Rows from block 12 of a small spectrogram flow-matching model, named by matrix and row number. Rows with one number belong to one channel. Each number is 500 + 50 x the weight over its row's rms, rounded and kept within 0 to 999. All counts start at 0. Numbers have three digits each.
Before each channel's rows are labels from the 100 clips, of 14976 (inputs lightly noised), where the channel reaches its highest value: "strongest on" is what is common among them. Only what is clearly more common there than usual is listed. The data: strings of digits, spoken by a formant synthesiser in many voices. In brackets: how many of the 100, against the usual share in percent.
# convs0: first 3x3 conv (model.decb.0.2.convs.0.weight, 128x128x3x3, standardized in use, each kernel summed), inputs 0-127
# convs1: second 3x3 conv (model.decb.0.2.convs.1.weight, 128x128x3x3, standardized in use, transposed, each kernel summed), outputs 0-127

strongest on: number of digits: 1 (51 vs 19.9); rumble (39 vs 12.6)
convs0.40:561430441450442483440462540512507529454438535508520558420467560485491431450443521521449565451493579615614586531476491447523512513577573526519509501512461592514498542574525503500500573622512388492427463509498492390461519534438463570409538485422544559455476512489505507474494529387586472540595507479491434424596508524467481449513439523524498462466489502532529444494474500563496411530541
convs1.40:499481493489488551549466559476432428604501512472519436589469482522457614511485570537514526523492489389458532515513529515445396527430547564482526493458509591517571496510469446418513474459502522360550526585504503566419450505572506409566528568504544431520543538494504499528440396555446457573473349515530561528473479410519528519488550526587534596449518512508462544500492518451512523534489

strongest on: "three" (58 vs 26.1); "zero" (54 vs 26.4); first digit: zero (37 vs 9.6); first digit: three (36 vs 10.3)
convs0.25:422501515523455357456484530453418437456475541483469466537435588463461522489540497500515447573380398468489494432497480532514523459460469550378451565527482361526561479497558492583416488532501605526552420603455439470548511467487502484471506528458506599423532573455537522507528518548510523534496525494565507512508535543572525510561440519540614455487500513478441496524528536514565586459536
convs1.25:478546545432462526572405449455549519469433470467521415486446406519498505512511499476495547441593555455540548518573549588417474572524493502592557404588581519522465529465490556476591532480484523499441412405567491493470491550561491466574523448516503457555514405477547522479385472576516559486403493513545544564490474495490437351527532533447436553546512551476443478484512528529508513507525

strongest on: "zero" (64 vs 26.4); mains hum (44 vs 12.8); first digit: zero (43 vs 9.6); last digit: zero (36 vs 10.3)
convs0.78:502530558499549544487451494532512487529595583555474476615466467533342471432461530569510511507424458466481569458465521516470509486492560519462486457580471466453454508429483458543519574442498520463429569502552445511516479509443455545452616452585454479403493491494432443473460508476517531417551520540443544555530513562582488532553434500582531433542560455492439434408494540495517496541643
convs1.78:540492487544488400540610466501452520484482530529539416403558492465480528434509555470543545502540515442617426532483407484517543473467476540492564429474481497432418523555512523383449462527467464407528470401514511487460553451533488619497463523518571522591559422472476630503568516463521564514442479435437557529505478493524478517457482496552436500447546508477518427562598553561550565488519

strongest on: "zero" (54 vs 26.4); rumble (32 vs 12.6)
convs0.60:374422535440441414537460451385555504554501518418596488468595579402477560575542520476516580548524435528529501502535481464492599544465511544464459505527481444529436567434462415604453537543423488557543454539483500487495495480535454413596485511549408470470486553448531521523516455522466451518435585507437554480453468454457531539515492549558541540507521576523500510566507533403496481519500
convs1.60:413562529416483472479496434587521513465520485460452506530456497541541424506409473455548360474464472519554611473446558527490505495454515473453500521569537544523549488451435583461532449440508518647453465518378454455494506553370490577431520463477476426494515509549461471465552486513460515463523485447401554539519418464533504514448508524499504508423504450493572402532455489537407579490530

strongest on: voice: deep voice (98 vs 25.3); number of digits: 1 (60 vs 19.9); white noise (40 vs 11.7); pink noise (37 vs 12.3)
convs0.114:491485541476509367490495488471471364509452479412495423547476458495487441544481444554520466466528474545484533503444476499557539453560548507515496534500444536431561533637463644545501570509511478507544491507518442487515426476562509413545440541503495464396446478506421504519488521478516472484512625545509516553377542582393548588476564555513509463510507507434479532554550520521603509438497
convs1.114:524491534565445550506444486526543471448473524553512590454531474546430562620447529519511502415466524482591535481588445506571544464547488485397517484476608437477430552559491448516509561502496482504375419518525481604556446515502537592524503478527450522555591476494494473535509513570439540427502475516484458453507490438548403443486534609508561412442516461441449419428462487491415500508490

strongest on: "zero" (56 vs 26.4); first digit: zero (27 vs 9.6)
convs0.63:511586509579428512488577526502463566480474547579543526525475516479476434522435465483440530560523457544596447500467596474541513517473492478534521458546452476515525509536476424549469531539401488450523432514410473385530522469525467547513509491390441404439450514448441541426570462467481434440558642571472535490481472449575516554473606507475522610552489601475543489463472508484529433558498
convs1.63:455444559386587448544394438534508525557530484473444446493492515540493549468516574369551504477449513559431456500465457469514479539528498536540499446518527598445491554499519500544522537512499500572570566470508496554464499431493559364506483515632501616535532507509601431525461523507462565496539484401475524531489523572514573430535477463526462510498571470574446571484501498521569412412524

strongest on: reverberation (71 vs 34.6); "seven" (68 vs 26); first digit: seven (40 vs 10.3)
convs0.1:509391510492456417481449457486429389586584520504527487433455460487566611567494401507508445538532493493526511441441569487501535396465478428523495548535496560582516464450544423478492537511526485539459555483416502504466503475555448404482440469484481480515508508521543549512440566467555469512493568512612434540475489516448613534528482532468525548484579507512495638578472556484500567387495
convs1.1:543542466475419453548553480580451462422484503458498465490419546489510525517500548531471617466491445553545508526583459481418627526497512530582554550470413428449450557564483541514609464575474412524489492500530450478507505545473526561412504481458524557430448487495470434504532449509527443502494588532432483488486511576454459488436495505401511404520498396453474474588571506623451488498558

strongest on: reverberation (75 vs 34.6); pink noise (39 vs 12.3); white noise (29 vs 11.7)
convs0.115:479479460572497429511479503344492596489533486461505461480420497447522583522503522478472542538490487463575455316557535608542547427468472452510526535509451558551442458472475539571489526583430504510474492477557543514546500482541462456537416559473464432453476552494424500490578579570411494520414564521520508427460606458520426592534521486445508539530525509546428527552511500489498515541491
convs1.115:435487555374460545477491426556517399578444464568502454524479486534564504526494417586487438498520485486385501584521497504395496510603433520439506565558471520543650524573446556509539508490526533502491477481555492558508484505585486527506566542578424521455545379424508406485563485528459514431428516489486466532528480452542499456440501506511513490478542427553529519494531555414507524507588

strongest on: number of digits: 1 (42 vs 19.9); rumble (36 vs 12.6); pink noise (30 vs 12.3)
convs0.58:501507532464498480457480507537489562490485577524513528476497496545543493506448482430471536540561457449585511648504551551502560473443515440404486479550469488457533497456412457529618430626515457576435433572485620433502442528508442473475488492446422490499551645474436507521558454470473442468537514496470434473578516520481462503450591513526522508534494567579533514459465435542490522382444
convs1.58:589541513497504441561470502477584493538478455494452423510507447480430482593535555510563414519488431470340444456481470346462426527487478517461509505459508597547441543495512509421506517365574503437535513520450529436385546450550486419462473531440493527489503428487518509489500559508554522573488514464498558560531497577471520529546519369482479568559496494505419560481503455514488457508527

strongest on: "two" (100 vs 27); first digit: two (62 vs 10.2); rumble (39 vs 12.6); last digit: two (38 vs 10.1)
convs0.10:506499545455466635497484486458433515531490526431479461508498469469433583557515438469437458544499509486507488480500518530485539508465456538454506550493421507491520436539467545493283465581517507618550472501559478490506526539541450515559485499466526482549468530496553455559448520472358509568509535480333468519514533484453497546611528533515444570545497499504464555529461578405569539451510
convs1.10:564516453590567426406463480431484493553522509468509529490513478462538442457631555516534481398515494538410481485470536432559432443443493465513567475515491509549574450463555464432455471461484529380490557583513531438456514467504504507397435543403599548532497490550441528444539551541613531471488504513543428504516501522478520579448576568570498528451450566432522484483552509585547444526473

strongest on: voice: child-like voice (77 vs 25); number of digits: 2 (40 vs 20)
convs0.93:562546446480514563501494501473398444448478491601450452551470553498527445475486509456458507476506459499430572501514501519428592428487455524548564500554506508524610511523526418518614539416500519407461452495520562527460542475555596449564503478455554586515559486512542529507495581519475462458506515489533484443534415517389536597457416445436415461499541451524554519397555595485451478445561
convs1.93:429588585481447430533530512521520481528612533472510570506416513512495361513498573539571495554521579513439535494533509536547485478478495481473493581490579509540518512451551530460460467491509528578518453482528454528544457478490465555463497556589556552443519508534595446474470426582427526496509517380388510542481466541491500439556536649497546529476422555439516497590512502451534402453551

strongest on: "four" (77 vs 26); first digit: four (36 vs 10)
convs0.57:420424491475470404478461470475530580434451508465492496540482520536442499483493428504489427532449528509529503489556517574514570499458513506516582476580424455504618461562545474549504417540472496386577487573427488522520468486465523467487499517497501524455457611373490520481442447559540493543565535576398543531599500498578427448456541531593523479497443457624497499488601519464537435515500
convs1.57:551418549520449633479496590479457469556494594530478467503422517523474506463482562448487482483484542539532447396483576421543466464513445562525522448508581566560482523415451526464565517455463521473502420536555604500433570471533479442460527525498531462490536423570374508554470480441504402457445468509545567520368468438442467521504503575552549532424492535484507486413471450498495556498543

strongest on: voice: deep voice (75 vs 25.3); number of digits: 1 (50 vs 19.9); rumble (31 vs 12.6)
convs0.21:483453439458516434342480532479528455535498531441563431461447521535477513565481533517502476408446521558442556542547470508560474485429466473445517550479509501469512549491490628537500529546456562470557497507446488557516412486532454454552449490524505429404384496490415553541583576526442555505470551508495572573404518603399594542499507511522533490455508565402508510506537526530592536482477
convs1.21:588567421478373500517491489537455476482388437489493461423675434517573505489463541443483482516486489476528421480567548461562413556440451489461485420540506502529505481578440423508477449528503515477422534436544512506531558501526523535493524417525484455455493460584573463471463442553462542428524562472476563506553453417530507405510432493449494538412536413557517537446441467475492514510437

strongest on: "three" (78 vs 26.1); first digit: three (61 vs 10.3); last digit: three (33 vs 10.3)
convs0.46:499450520547391501485537444535429586517587513568443380529516493428496450515449460541543461574445527452587538384572548539553494522480488453437489509522515528443509453523480439526478485501482420536455553496508420439572500431403536490508483476476482620497475505503410519570554480550460514511463482503512454523470490481562587537506474486463583500490560625443445567555528549536492422442613
convs1.46:443474460404576488515479491495578481505340511521440450502512559519437437513515523432417469573470439452452364578477468500495486500578520529527490509435472450552546461474411509579468469531457525507484510507491550520431544483559373466493490538527410460459562494462539524481452507470516437557531440475505593521461473512519534503522501424506571458476408443534569508417529417396567492556576

strongest on: "three" (73 vs 26.1); first digit: three (37 vs 10.3); rumble (34 vs 12.6); pink noise (33 vs 12.3)
convs0.85:533637554544532552562547365407548456475472494524501426465495524484520513516568469537555514507461484478561503455496527569490538528429511484536487581459502583521537504516500520486497499495485439530450516511515570493514466442469494392555564479439435548493476554508522550435415450495410414481420587525553530564505505443455507489537603524570481427454513446569394496520490520449504557488327
convs1.85:549468464506609560494565517547511445582559637532535544532452432486472479526443509441485383487556489473548480438504526546504546408486484554523461407523509466457467484475467443476504441515529535473525476491468411516576525484487543481317548458465503558538389454518445477471510382523498536547509416572464521530443481575500558500460443568516510472398570494501508508570441502469459458443521

strongest on: "nine" (100 vs 26.5); first digit: nine (70 vs 10); quiet level (67 vs 28.9); last digit: nine (39 vs 10)
convs0.11:427476429537491491483445431508460508442552493523469478528562439400500602539497422469446459533442408497536441529550504512495548554504520411532497477464539441572598460507575525556483450579591496629470530514527497577582446548527422494465548449393418529574435459512469524443474481513463508507547488552442595506395471494418458495485500617553523435487493526551498517484543536573544505510499
convs1.11:494540444402428549500546471349540493514529562455458450578483561493520407478433557521517459419529508505487593512561529521516478457513547508518596574423478464498480483494518500515474439448518486355510493515487551541443515426529547555400468471502505505469493453454494507515545490529532543485471541548472512540545428447592546504467551447378400548478520582450453561441461472504351531481496

strongest on: "three" (71 vs 26.1); "four" (52 vs 26); pink noise (51 vs 12.3); first digit: three (48 vs 10.3)
convs0.76:432495576503452427511511440471551435576571492472455437459466487547442494493484493520452425540463555524569519413515545415471568583518463543511539625554437352579424513589486429550562487451451503552488524509461452522531556491468468448615471523528516540480471555538554443458558433585530465502485585518500512578451477453511530527490552513441465532488541490450492551526479560429487395513429
convs1.76:562524559595546498548508524458514556492496550467501479506456610469511584528463401427546553411533433509535480511449564591547503471491645472584399429557509510455492442437520550512543504509439535402503543453445474487543445485478474468454521438530447464452497570474487542480452456516517491515494430429404502442502433443456539469555535499442502456479546588547485642573538560540458472474506

strongest on: "one" (90 vs 26); first digit: one (65 vs 9.9); voice: child-like voice (52 vs 25); last digit: one (29 vs 9.8)
convs0.41:459624531457500459565506545465437473451493512467470589542489545526410449535469559505510560461448538562455539477522526527482482485484401515546540477451491522470463484439524528565532479521507439445485505583508449470523478441500541497499400469487453501511479490473407535485531436489626428505535540485607542509492542479475602548664538422440419502582530384567497531475467504470475580411578
convs1.41:504441530513469459451502464531474586447581448568550416480437523513493592565565447442553465479556489488445433442472481485416514532374499476466498488451527501530548450599475478498491454494536435542558427411455471461443538552431523449425482457576468451495486521442507457498392498510444509525454459468453480464449477602555539453467460363536574511439471564412499597529550468558445470502483

strongest on: "four" (99 vs 26); first digit: four (64 vs 10); last digit: four (27 vs 9.7)
convs0.27:389652579445499544533523428501511436533579502389528513529493514506401536482428512486470494448582493470509536484485463497545541463598528514480485439503470517486611481497474551485478520522524480450456473523499548486492555482480515447574568447479504489472523496500567450523470473508519517568495570588276574538468530510497512466536519489547495504527447489539485444516387536410554463395535
convs1.27:519495501567577480472451566539408383452510510536484466512529504512541516542556526496436475448404427523429492486511486567432471481395453491479536507447483579497452523472584392481450516536432612533515498498529433472537502562498476426435479487462510582462414489534463521511541541478524525489477518565595383477525565477489558521392553513505481416526538458395554459509488611608476534460465

strongest on: voice: child-like voice (87 vs 25)
convs0.113:521586516512489517436493499443521419548462500485604538449507545471460495523516543525475576395415439583557472553529495538439497453469504494429488405467548446450508529552460417495465469597561549643516586448534529499543522556525490505462474551527494381481400418524508501573532514523515475511477569481506440570429476484452467412458471472517545467528541456531550413530549482475655500495492
convs1.113:547430503524509544426586508559520523497534517526489482532553444445555392449512495486548395462524528528462501414497506517496545568514528457482555422524550558523432453463561525423543550375426522459491481487498504547530485481499587406489478428507446507460562576483508458498474540606490459469539366532489579503497571583634531462518464628475498424490421505553515494521563505497468584514487

strongest on: "zero" (55 vs 26.4); number of digits: 1 (40 vs 19.9); last digit: zero (36 vs 10.3); first digit: zero (35 vs 9.6)
convs0.83:368533523494518543563425599439440489513450525410534493593486441336470451484615583477457562543540489524509514399508446473540483386548471532474512484588513502566466513542604552535534503497455526582517476515435485479486517466516443494477548516496550529497413558497478457504555464499539541480476447489457555494406532480470537500567526548538484370514525555541448549466474578510512453446465
convs1.83:520534521513429522444480516528435513472489535517513466504579597478508483426476438520500482485467571381401454624439478515538459511592503453523489521453527455440488427465457535556477484568447585419522580556513543433568535494492478425546536444462483517426538482476476447519544537534394430533585549532540471428439537471530554440474411519482504481565477460429553439606600539535584540500490

strongest on: number of digits: 1 (78 vs 19.9); rumble (39 vs 12.6)
convs0.94:467451508551544537558531504500489549513517495410498482550519467469556580522501451552557471550476527484539470429552418520530517521501504496513505508511569440524498399568567538487415514531523512637549495527496452545500500444467502480542277540449443587524427518573562449490480497490381473549541480470364539514520490486530426584538525515492423495527478482456464452487429562392483529493518
convs1.94:466408514560510444487468462477499458582482529481474542504625468549463443386485550528457531445491604444401486410475501455541476577514556450473484515446422528447479458486559519486455529419538453398483567579424509545483338551599549484527506569529548472487443503408566496577496519550523458536474593547519546456472557528518502530541523583456498513546573501489542519522496469505458460552492

strongest on: voice: deep voice (73 vs 25.3); "two" (56 vs 27); first digit: two (32 vs 10.2); whispered (31 vs 5)
convs0.47:401443418463457487537540457402627493490533456364507457522490507478444501550484540521483485455530539535542634488508524526480543525494484536455564446417523557572564405506457453574349456490451525514476479464440482531445504539568581529506499486424505540454538449537477572428569485487466580529535587538492580525442479527537519491502488464493445562487536379493517601518493522461514503543511
convs1.47:503489523537453472482551478573471518521518516540494513398434560549561594537553492516522542549389402459481420485505489412517515489575478605515505492438501546439409513569498518541622566503517566604519459583484487554489529538535556428538475522510591519585507436490504546528449460483399456444525437496607501448479503564401496624484545499499501455472458538488427480505507433531494438499541

strongest on: "zero" (56 vs 26.4); first digit: zero (39 vs 9.6); last digit: zero (35 vs 10.3); rumble (34 vs 12.6)
convs0.72:506445479570536548512539453508550422529471547486491463544448420451487492475567480508479446506380494508471568409547523540465617503441434531465497534541447514558519445578490528475484246491475534526533510520504443506567437536492482486454448586459453492576476517453578471525403462535560457539499532517547540567441482483530459563460543525586542514483508550607490520502515478483506521429517
convs1.72:410462458480483523442472487482512463427459545564495518513529471481499601500400423532452535411536470589557442515410591459534470569496599584565542484453523486501519514529467498458442559479424488555490525512543464493525495506553531475585487435512382517492392483539485399394426499546511520495497575524394463390485535495456551520510490349520430471538561561527504466523527475489502496511465

strongest on: voice: child-like voice (91 vs 25)
convs0.26:497428533509518437528471536557512560534608583503639478487480449552511467523561484469533549483510448501452478413465467459479567515426453467377501455504522475557414500536507485500472516473457565494577419495469428482475486504571511399513384467476561548469436452433436459509494502494511490522527450555572544544432489592414531539503526601465557489478514559545479523460504552613552529406592
convs1.26:484544572529514462605494525460461459510501423594426524537473554568435477500493543519505488500520639524405473487564500536451505590525457453442483459573532486526517543423573497506522503586482455589523474449550411432461459607485493503515496555529529452552465535507613516426489529494508443666458503467484395514476570485497481472564492449572487422481491487514564448539546503456449504519408

strongest on: reverberation (76 vs 34.6); first digit: zero (26 vs 9.6)
convs0.6:466430477532588544401477520455504501430512501502438443467555539468551544533532437370420522529503427445573525473518461502494555453486507497516533431559553564489536468512590518403460555568556515584446594548432520550485594471418466485444450462504467659597540449517471523436464432532506544497455506449468433543567426510542551438502575579496480557515504479495519515536504499461448502449490
convs1.6:542631449496433504497453483539460420563544550503546486496449421576486495496503501461576524441468466527453560467603468446499454564483518533587572538621456456468452476536571435558508428529495525489537470525586407540580435482519566499441482477492552430433494532401499427548452565483422443529506553531553569430496506544469434461571512433491471449548480521550433485510495444465516440439579

strongest on: reverberation (75 vs 34.6); "seven" (74 vs 26); first digit: seven (43 vs 10.3); rumble (32 vs 12.6)
convs0.33:485503565458406493465561462509560506523564537532614417532624525404523519512580460502529565526581489489556467397536528452500472471515443527534485410505423517559450489485499414561372636511424513528506526444497456454458487515523518465567531448476446590409492464489425504468548491469490536478447483451525561500502476523495537463530533520453526460487508618545507599483437503506513398570489
convs1.33:432533459545452572423487493569436474427498511511444540650439452504477453394485504537547498395427517537518563419483526450422491472567424486430461551548571519534460550506564501549507466494485487465552489539543524564509487528476415547545474463459427460452465569477480484477528496491514490530559515633437582539548565458544533434519474428530503564559537411458596539578527430479452527484461

strongest on: "two" (93 vs 27); first digit: two (69 vs 10.2); last digit: two (68 vs 10.1); number of digits: 1 (48 vs 19.9)
convs0.51:286484529531491470545474346562501417558579518540533493526520492560494499497484492443544410595515524513551538523566520537519534449445489482486484436503482521549521495501433537536502516527516535472492437495489491449496518512567535496526491579545479474478510524483550499571610511460493485536459644501407500469487543461588464548434568484504486517477507462532406449441440497373541466490393
convs1.51:507535465523553513503454603528459430494472449539490465480481571430401617525624525464601538499460526529508530498507476540497512549495524553488527589567526500471510530508524494526507457544472549496502436511500494478493426477586390484496548429509398461476476452498441501574417518483494512511501356564534565513487486452469512490452511539568583364491520513445606624590446463446455529521492

strongest on: "three" (84 vs 26.1); first digit: three (66 vs 10.3); last digit: three (29 vs 10.3)
convs0.22:613515509483482613476493497544530531393514463480545492483517473538561469557514526508485529535501534461465455485494446450528494528500558504418475513534489479445611462583496594441640489489458463593440507495501513534475595532529548551489598533509524600542459498493440566530532432506490511505525400456573432461491467452406573454501524549475445501490453422520479456546475374450454397452417
convs1.22:465564538464533425460461476452526409487510503489571416505467444557516569647499530402483582512514540478501536469347513513588459505434550420443505533545441489493403497494407543531614490458592435525508512401434460469456542529470467447538598553406495537506491542416453510534498474432542539448510551534518438490471510438429475505510551550470468508420493470537437508538508501505486521539504

strongest on: "one" (88 vs 26); voice: child-like voice (67 vs 25); first digit: one (62 vs 9.9); last digit: one (28 vs 9.8)
convs0.88:485533559496461493546594504343461496452468570406442523499469400400426523544550473528537558547474487511510461406502551537475535491529441520573484477499398498571505516539408517547455505545459490514495539512467518559542509496503487522524536531543521541456493503513475532482527487535529473534479541509360607577519533480531531539534488536588447469553521490486317449465501587378480517470431
convs1.88:518515447528507451458391480543508603528539557526489513504498513530596480423526538414562507490469479470549495602445488489578479480547564497362563489462454580502488456488472497524512478419563548515515539462534550502527457441546457608534477471421542441538479502482467584399518526462589424591467496501529544475561421446492532536534547415514509519484561482564613557512470489584385477526555

strongest on: number of digits: 1 (46 vs 19.9); rumble (38 vs 12.6); first digit: three (37 vs 10.3)
convs0.54:581451478431430503501488444483508491441454539559557486473470498540462441517542444418436486512528530572506520519416561500537572472497494526496566479532432480538468481405511490585450568505513616503473454647475585529543520509442435593552647524488490508537502557463613454498474453482510481509453461505595404450427485564524481538373514476514536481443469455540557525532460438523432513466501
convs1.54:564541600494584435480509516425504563559486484466449429557477502513487510473475547481426515444482515406490465509421534492456386536519676557528518550467536607483481503474443518450441424464535496346512530502523477535410475483491472447455436578522583489435457480407495511508497530477556510549535462504384524541548395436555556458582494490501492500499439485516450507518475484538532483554466

strongest on: "nine" (54 vs 26.5); "five" (53 vs 25.6); first digit: nine (39 vs 10); first digit: five (29 vs 9.5)
convs0.31:444484526517518465524465404467514430522497553374530444524488461548459608544562355510567455554606544491473464495483545545532501454460603531501428466525491500517471511504505457520480445457464477558539541501503538484500457450539531448470479469461522515474467428510451535471591468480453452572562527504614552500466450500595416550491520576614495504546546408495503487517531553471507512324547
convs1.31:549493456489524483477548567502507450490496421535416517519483589502531437491402482507436401486472526537445486527433513431416539523489451487539528504504497415422516505534511528495514547585468503542557567550516480416587537547451422577492470530570420403500506541527516374519489522432399527446509538510534478497488462503378589471472507409357503395460461496431520519475429479455532550517514

strongest on: "one" (54 vs 26); white noise (45 vs 11.7); first digit: one (38 vs 9.9); clipping (37 vs 8)
convs0.81:519515510529536573509536474377560541478453440532504516640530448491459542624490489467503550554534548464514444454476430454459467474469469520502486478433460501513482483445400504430537439503461514625586594547448480475432521513533481465457415420485485519446469513521548515540495514467514513498467508545445585549468463500572374555551483520556561434483524536510523623575569472443545443404533
convs1.81:475459497456542467505519527481511487560599606453588492486537540466523290475540483558457472581425440482493499406486529463472519514474473486522500505540482440482470477549446440549496463488529460489466426520536584516522548452524503421469549562379512456582452561490488491525495503539497507437517522467565497400539485545402571492476532537530499533487440424459499386413388491565493504560446

strongest on: voice: child-like voice (53 vs 25); pink noise (33 vs 12.3); white noise (31 vs 11.7); first digit: five (28 vs 9.5)
convs0.87:476478440445450491486580524391465474538556455491452584539597463523367453462539428513505509470435483407570485451556571569575499454497460506555491463534513483539501452528523472443567541402480567628536432555460556553518492509504469537531415482612513490467544544493447550558479574460531449562427555469457545512499520478430542423531525532518524447498512474480461473512515595536506521388428
convs1.87:515425494426542555432519530541508572524471514436542473491483446544523537595476610491428481601549509525462502439539436572424535515524566518478557466480512510518527541480441505518452515515514474461506578354588505590405553485517506517560594520487471530552525478438506510536487477597457566434577492464558426456548490591455375561492591466542479530450470565551448494488527472484473544573557

strongest on: reverberation (100 vs 34.6); "one" (71 vs 26); first digit: one (44 vs 9.9); last digit: one (30 vs 9.8)
convs0.29:537478478446503512534518421449503479487529456486535502438526524582518577540498495461563453563437499493556527416592547500440541454463448488502497486553468392492497297502456569503579455613439568571544510505462488604495544435499540498455504490517566553561472491509537503455577568494437449468444479540455480528479526432397542514607473587510497398447466530477506478558524519474553484498442
convs1.29:506512603497528481506513511516520406555505511463405515554508454529554496550574534632482530492531551398401502466453469427566523621490488404450500537526543485449460542531466492502504473491478545383501497554644524477494510504518513434536462505528464472459566547449429566569502521506503485396573502534532469416523472555611486531484585473547432631489512539549464535488426550492524492519511

strongest on: "two" (65 vs 27); pink noise (51 vs 12.3); first digit: two (42 vs 10.2); last digit: two (32 vs 10.1)
convs0.121:623516505576592567401471498380483459541483497463383471485486507522493490554544435513453482539439474422439554511496554581504528476505483526476564461532365525544426569500464500491401498475554540464439540506455551443495584571537498480481500518493514531507505567430566573432474501509394498495530474487531491488503548563527592572519479490473515471516501440413444502468495511571416553439628
convs1.121:428509470477423563439484454569551531467557453517554519515473508480441583404444450434564475519553498533515550499442496582592508524465499479537414434582485498409509451531425520417516561639434521486491485575441467577496563513549492471484525420402507492457538529534500487505485468489538500579562396608518571588487486496430473430523468525473533528528510535574625489525503430464497489492541

strongest on: "four" (95 vs 26); first digit: four (62 vs 10); voice: deep voice (57 vs 25.3); last digit: four (34 vs 9.7)
convs0.80:500420543458519479445530496543426472505514508434518508572492476422570477521541512547496427521460483460529445477488494623487620461451457523487546582524316540590452507522558494568537463513446519544499483493439508488567480482520488423504405492497548479461520622471424471578474518478501494504580476492416573491434583421456462523558540595532586554534516430497468483502550479476532525425435
convs1.80:482486490435465515442534555532493520462533516437510527494510567503439545383401414404493563578522651568592476492522458575580423484524450465492508512511547487551604510469547530405395471557507533596515488615487467472517494471465515527530500422452498469441500534530465486565552527453527455533472564437456523526548540555494436576425504485455483491483597487521535521370501497498513517517440

strongest on: number of digits: 1 (48 vs 19.9); first digit: six (42 vs 9.9); last digit: six (28 vs 9.9)
convs0.105:440443462491456455486557401475577478533524558517508499590416441530444624446488482391520472492545520537491547470491480544441471396471554450519572489552445576511444488535457521467408475460523499477457461421532503502562494530563518520522518543500423480524494569535502549503454456486462564648487512389404609512516563399508491526438516470456562455498539576530490572471513556537482518493589
convs1.105:531518498634602513558482474547449538547513490492520496426524443449438447509541598513492553524536540464429481535479465423478454543453483558412485493392484509527532508494594593560498537462535567525533518624536464500432558509431559436561580542526422552636531423539538538517507483476530498408487537453537438424493472567509497479558499470488551471524458511427513450393507492476541559490433

strongest on: reverberation (61 vs 34.6); number of digits: 1 (45 vs 19.9); first digit: six (30 vs 9.9)
convs0.67:627465509558482514493410561512538486436462464487535497499473462537468379474469462430465461474565537507471445589455540485488475474549598466481549447586507555547572595547585520424569511528482465421448508501555456465449433513402464473474472509509504494475537452532478554537422448461420494509500482604574467542444500524447498535528496592589431412471510534583617507528492589520486503467453
convs1.67:420406493484571537517357519506585533521515578422472538556497472476519409449508486469503535485525496507425465487508421409414515513545541445478527473573491491547522441572513393554429426511487587456493479461446533535459487456529527537467502581617562519445501606535516488532452527547463463459576483530523578535514503418462550515583466506484478495571568535463553566542519609517569482574478

strongest on: "zero" (68 vs 26.4); quiet level (65 vs 28.9); first digit: zero (38 vs 9.6)
convs0.14:488513493453504522544511515424521492547523530450554472490443535466537503513510512569509554536420441487466485454497449575498572466536586524593580473454549457522497498479485508474530465454570462595484575532507528488560486407550565376540477512479517491525391528464489517490523447525401454603508525446498540458411578470523554552523466599453409422472539461425493483555531496509514478300553
convs1.14:476516474480539558360544449475508547527541504496466491543427500489539419536425490456450573405601477497567487414529512508465589430524493480536491409524515548476493464512482426496459500497503548475511534490383534423461516529400497516507600462474572524559461498522428435471500429456473618625517504506424454462495580465483521570515557501530501540448406458552418407564501553549468516485508

strongest on: number of digits: 1 (42 vs 19.9); rumble (39 vs 12.6); first digit: one (34 vs 9.9)
convs0.75:464454449499508669440468407406495527488448521546489467517526498514544483469509538446536447443448479563587557523500497536567536567505483514500512502504472542448544553514527533468538452568547527460504468467442421538450472497563426564492388419454502578510547359549448465407459514552590513560537500468536529538510491509554450453551428481428489556543457519504453463598492513452552433621502
convs1.75:461479595425536540480512382494496535426501429417572496401603526448525457462564483557523484421548443492548591549537464513513581403535488463551457502530528526547477528487498475528449497532479530589535454436433494471553571491476504606502521518508435521557442532473522476442576513504465473469558570466458501450539430644498457522508479499433507609490427492579445446442411546491517552500468

strongest on: "one" (82 vs 26); first digit: one (63 vs 9.9)
convs0.99:509491558511511546462624426481394476564481611474509538518458452495499492570593468497437427542521467564524397428491490538476506445474459464482535462514486482530513433550412484486584480503536488491523580493483458565447569528457489442476489451613468404476529553477455495490547614467487414526481527457483592472483613426507518575482512491444563493546579499421529453489542554596448536422494
convs1.99:455514464458464556609468648526487566506519537583535512494486425465538437425469483579603479448575526466541602470585488506513450487486466472485584537465513375591563498527520493484443572537550463481526506445542534512471429498613535510473585502449512465512573517544489481489480455402532597533506595488438527531523557472480505459551555553530531498515496550596574563465545537462522477461550

strongest on: "three" (87 vs 26.1); reverberation (73 vs 34.6); voice: child-like voice (64 vs 25); first digit: three (63 vs 10.3)
convs0.117:554564484480486529441458507569526429537505490539481472473506479544499566585443541548435435506531397534597460400559537471504447460420489475530572449467477494522489485500486489384440462672596496594571446450525573490453479482469589512535522483562431461539476597549540493510476549491497444455451505498443550428507528449403422545548537580544482533430478530457498468565487500565492497488449
convs1.117:471558575604541585462561455556506502507501449466465515449497564508459475412490460517593590546547553479533559413484438522480510483517513484518525499455538440496511470442444460537436465572497543439477432445512431472522555455431430465509469499442524541552463442536499508438552567538399545611496575417492521465564498450546473529543497559474361550576597533590479441525536470569535447545459

strongest on: reverberation (95 vs 34.6); "seven" (80 vs 26); first digit: seven (54 vs 10.3); rumble (32 vs 12.6)
convs0.123:452442528491527515584560525541377488571432371557580481560509501492476467539555461541459472531526483549529477467507484522523411481459519583487545594501448413524482429481515518519460526460476473530529522517458494574495492447531495439563406468522488457516537569470481517513507583489430533556443483492543567588514454487479495681603488461438460539418470452446491535392533449447483600508493
convs1.123:449496481414478499522529466381451524504422464410399515500508440494512523456440433485439475532527490456551532444609487529415541462606404588460479522597498517558483558454463488423598504542402526536533397384572518476494569487537563487518499484507446522534524420476429517476553532531531525550458436561491555545477520489485492564435518525473561514432525541450513473531486469499592574430508

strongest on: voice: child-like voice (88 vs 25); number of digits: 2 (42 vs 20)
convs0.0:493501562486524470479522530465539473581547492445557487488426524488452466527503490548543450440442425524506566550509543545446454464479479493554557491556508498489474472529503272519505523501587581551520514499473496529572481498519515418451481487448497541602480505498476443503573508480515514524457559496450602552439521518434527404494467514411517358506625483484489561548394506470608526445479
convs1.0:488427430531427493533439463455508496507574506514408484495484509476568532479591528502454483519492536541477518503517546534513601481428575501524484449501450544529481525391609392446521510504492458523469439446510479466423600530488597574578460495525465499519482496546518481450491503514501437395436531436504572484407489578497440518470424477435383441538465460539547548520570504485503644467602

strongest on: "three" (100 vs 26.1); first digit: three (79 vs 10.3); voice: child-like voice (54 vs 25); last digit: three (31 vs 10.3)
convs0.82:436438496499505507461446481326512502472537525448408546465536524537468552504554491468511531600426511490521419416460576459486620480559470539515487483441432507579576510497510393487491503479521612572575581508456477501503547555476521455445478545535481470531535497511568465471572432550424457449422481504539534496515532481534440637447511470461447489540493413528558538541548469490488605485497
convs1.82:528520438522483491601519543536417550511435483452555452595574494485523455517487533542502462517590474522587463445554433547540409557477538528535435577469526450567497546564539590498595457516470471523462618552515526448539443460531534440542510486561493482401468442487606543517512428512543487382546589486590473512481489559437517416450509465530514555517530544593456466515478520442473431508433